config.yaml
horizontal_flip: true
method: "simmim"
loss: "l1"
fused_qkv: true
inner_norm: true
moe: "soft"
residual_init: "none"
eps: 1e-08
precondition_frequency: 25
one_sided: false
grad_clip: 5.0
weight_decay: 0.3
adamw_weight_decay_other_params: 0.01
Rows from block 2, named by matrix and row number. Each number is 128 + 24 x the weight over the matrix's rms, rounded and kept within 0 to 255. All counts start at 0.
# convs2: project pointwise conv (model.blocks.2.convs.2.weight, 128x512x1x1), inputs 171-227
convs2.0 [115 113  98 114 123 164 164 126 144 135  97  73 134 117  98 124 148  95  98 134  76 154 155 121 141 170 131 144 149 177 202 134 134 103 157 134 123 125 116 146 114 127 119 122 125 103 122  94  96 171 108 121 122 126 102 123 181]
convs2.1 [137 148  90 130 152 127 122 130 146 153 113 106 107 112 127  95  93 141 162 160 142 159 121 110 110  99  87 136 132 149 142 134 130 135 120 130 146 151  96 142 125 150 116 110 171 124 121 105 129 147 142 146 137 137  84 131 151]
convs2.2 [114 139 121 130 172 133 130 105 116 138 116 123 130 113 126 164 160 172 106 157  98 138 163 123  99 102  70 128 131 160 144  93 163  98 116 128 176 169 122 142 145 160 136 143 115 151 136 133 132 113 137  96 130 145 123 112 135]
convs2.3 [183 159  86 129 147 154 126 131 108  99 147 150 136 110  93 120 128 144  84 134 150 110 142 135 168 135 147 139 161 119  93 155 104 151 148  76 208 117 153 107 135 185 161 128 123 170 152 123 132  86 132 150 155 141 151 125 119]
convs2.4 [109 150 149 156 117 122 157 162 114  94 115 160 140 145 100 148 130 162 144 128  96 112 130 106 146 151  99 120  94 182 124 144 118 151 134 128 167 144 130 121 100  92 156  90 147 157  96 147 154 109 157 137 118 113 130 122 104]
convs2.5 [129 128 111 106 149 139 172 114 134 173 140 135 119 153  99 110 136 112 111 119 125 137 121 127 116 148 131 137 131 134 107 122 126 117 105 114 156 121 113 107 122 139 157 143 120 161 175 104 162  97  80 136 109 121 134 145 135]
convs2.6 [120 120 121  55 108 121 125  89  87 103 111 101 136 158  89 126 125 148 150 172 163 112 132 118 111 160 122 140 114 115 182  86 180 135 103 140 156 150 106 133 128 117 116 122 125 135 127 129 129 139 134 153 160 126 145 107 168]
convs2.7 [140 182 123 141 126 145 129 127 166 141 112 144 139 136 115  75 119 148 125 121 124 147  93 139 124 125 124  89 132 113  71 138 165 151 115 111 153 154 151 173 134 174 120 149 125 133 142 155 148 148 107 143 133 152 132 157 128]
convs2.8 [138 126 147 109 102 158 146 156 110 131 146 129 140 129 139 146 143 136 126 121 108 123  93 132 135 134 151 155 126 100 138 123 124 149 129 126 102 120 106 178 133 167 130 118 142 137 131 103 143 130 129 112  88 111 143 134 118]
convs2.9 [122 108 147 140 100 124 178 123 105 137 107 147  82 157 140 133 121 123 148 155 122 177 150 165 116 124  78 101 137 159 109  88 130  77  96 116 157 162  83 152 130 176 119 177 114 165 131 108 170 178  88 112 126 105 151 112 183]
convs2.10 [ 90 130 144 141 132 122 115 144  96 108 135 129 134 154 107 216 144 122 135 118 141  65 108 134 133 161 147 159 163 147  86 127 100 123 129 113  90 118 139 112 112 136 107 141 110  86 121 109 116 153 113 132 123 118 107  99 115]
convs2.11 [146 121 160 147 153 117 122 120 116 134 121 108 169 143 167 108 126 135 107 149 126 126 138  89 111  75 160 103 146 133  87 129 121 123 127 148 133 145  95 120 101 156 161 107 149  80 158 126 108 153 159 123 141 151 106 132 131]
convs2.12 [137  88 122 119 115 107 118 136 152 139 134 130 140 151 131  50 142 125 161 137 132 147 106 146 130 120 143 172 153  99 156 120  98 107 133 113 142 120  83 114 147 131 125 147 129 120  94 100 118 149 114 139 143 144 126 175 108]
convs2.13 [145 105 118 120 149 154 145 128 145 121 131 192 136 148 131 105 101 108  84 145 138 138 137 129 136 163 151 138 134 143  82 132 112 112 132 169  75 109 105  97 111 103 163  80 129 140 163 112 130 160 138  99 164 124 114 119 150]
convs2.14 [180 143 187 117  83 133 167 113 111 133 123 111 113 146 162 108 142 103  97 112 108 123 138 155  90 116 119 173 125 112 154 142 151 129  86 126 124 117 134 134 120 130 127  70 150 137 116 145 117 159 123 137 128 133  49 168 112]
convs2.15 [126 102 173 143  90  96 133 124 140  97 119 109 116 138 174  81 113 106 113 137 127 140 143 104 145  47 163 131  92 154  96  98 158 133 116 141 112 105 136 111 178 104 119 112 110 153 121 110 115 126  88 137 120 110 134 130 109]
convs2.16 [108 107 130 107  99 152 147 160 170 132  88 147 102 136 108 142 136 102 134 159 135 132 131 126 113 129 113 121 128 116 107  95 159 105  95 147 114 144 118 174  99 144 150 149 157  94 155 137 168 153 100 107 124 101 101  70 116]
convs2.17 [154 142 182 134 101 117 143 118 141 157 116 130 124 111 152  90  92  75  82 131 114 178 160 132 119 144 124 115 109 111 122 153 159 138 121 159 131 123 121 138 154 107 158 131 115 152 123 143 121 112 146 111 150 151 105 144 115]
convs2.18 [118 101 118 119 227 122 163 108 138 132 165 120 108 121  85 127  89 129 141 120 114 154 136 121 141 141 141 132 137 165  80 133 153 145 173 162 117 115 127 123 107 146 146  94 118 160  96 136 117 161  60 100 128 140 141 141  91]
convs2.122 [135 126 147 140 132 160 140 107 184 107 125 148 144 146 148 115  69  75 138 133 115 123 131 123 107 143 104 100 154 127 127  96 119 100 102 174 161 150  89 109 123 145  84  76 161 110 118 113 142 174 140 112  89 142 148 137 128]
convs2.123 [110 134 111 136 134 101 126 103 148 147 175 162 144 114 133 116  97  96 114 147 124  95 133 127 133  97 163 133 175 117 120 130 139 150 145 148 125 151 128 109 152 118 129 113 124 158 137 113  86 173 110 135 156 129 134 164 133]
convs2.124 [106 159 147 126 140 136 147 115 130 140 135 193 142 102 108 151 169 145 142 107 122 141  90 109 148 167 156 140 108 157 163  92 116 120  92 120 137 152 115 131 113 150 130 139 167 151 168 125 147 108 166 137 158 145 138 120 166]
convs2.125 [114 137 105 111 135 132 130  74 152 142 126 134  69 121 162 127  51 118 138 136 116 147 143  99 149  97 143 137 105 172 175  95 146 136 139 161 103  82 146 170 127 153 129 108 137 193 101 112 111 162 121 132 100 114  90 121 115]
convs2.126 [119 105 103 142 109 136 124 159 149 171 141 132  73 131 113 151 149 142 118 134 150 126  83 137 109 151 124 158 115 115 113 105 125 120 111 152 140 146 138 143 154 116 148 106 135 170 123 181 113  87 139 150 113  99 117 154 101]
convs2.127 [135  94 160 121 136 102 166 114 133 147 149 104 158 127 150 126 164 159 144 104 125 140 139 139  84  83 165 120 130 123 157 142 130 100 154  66  59 112 155 117 124 119 114 154 103 144 127 130 120 169 115 139  61  95 122 158 133]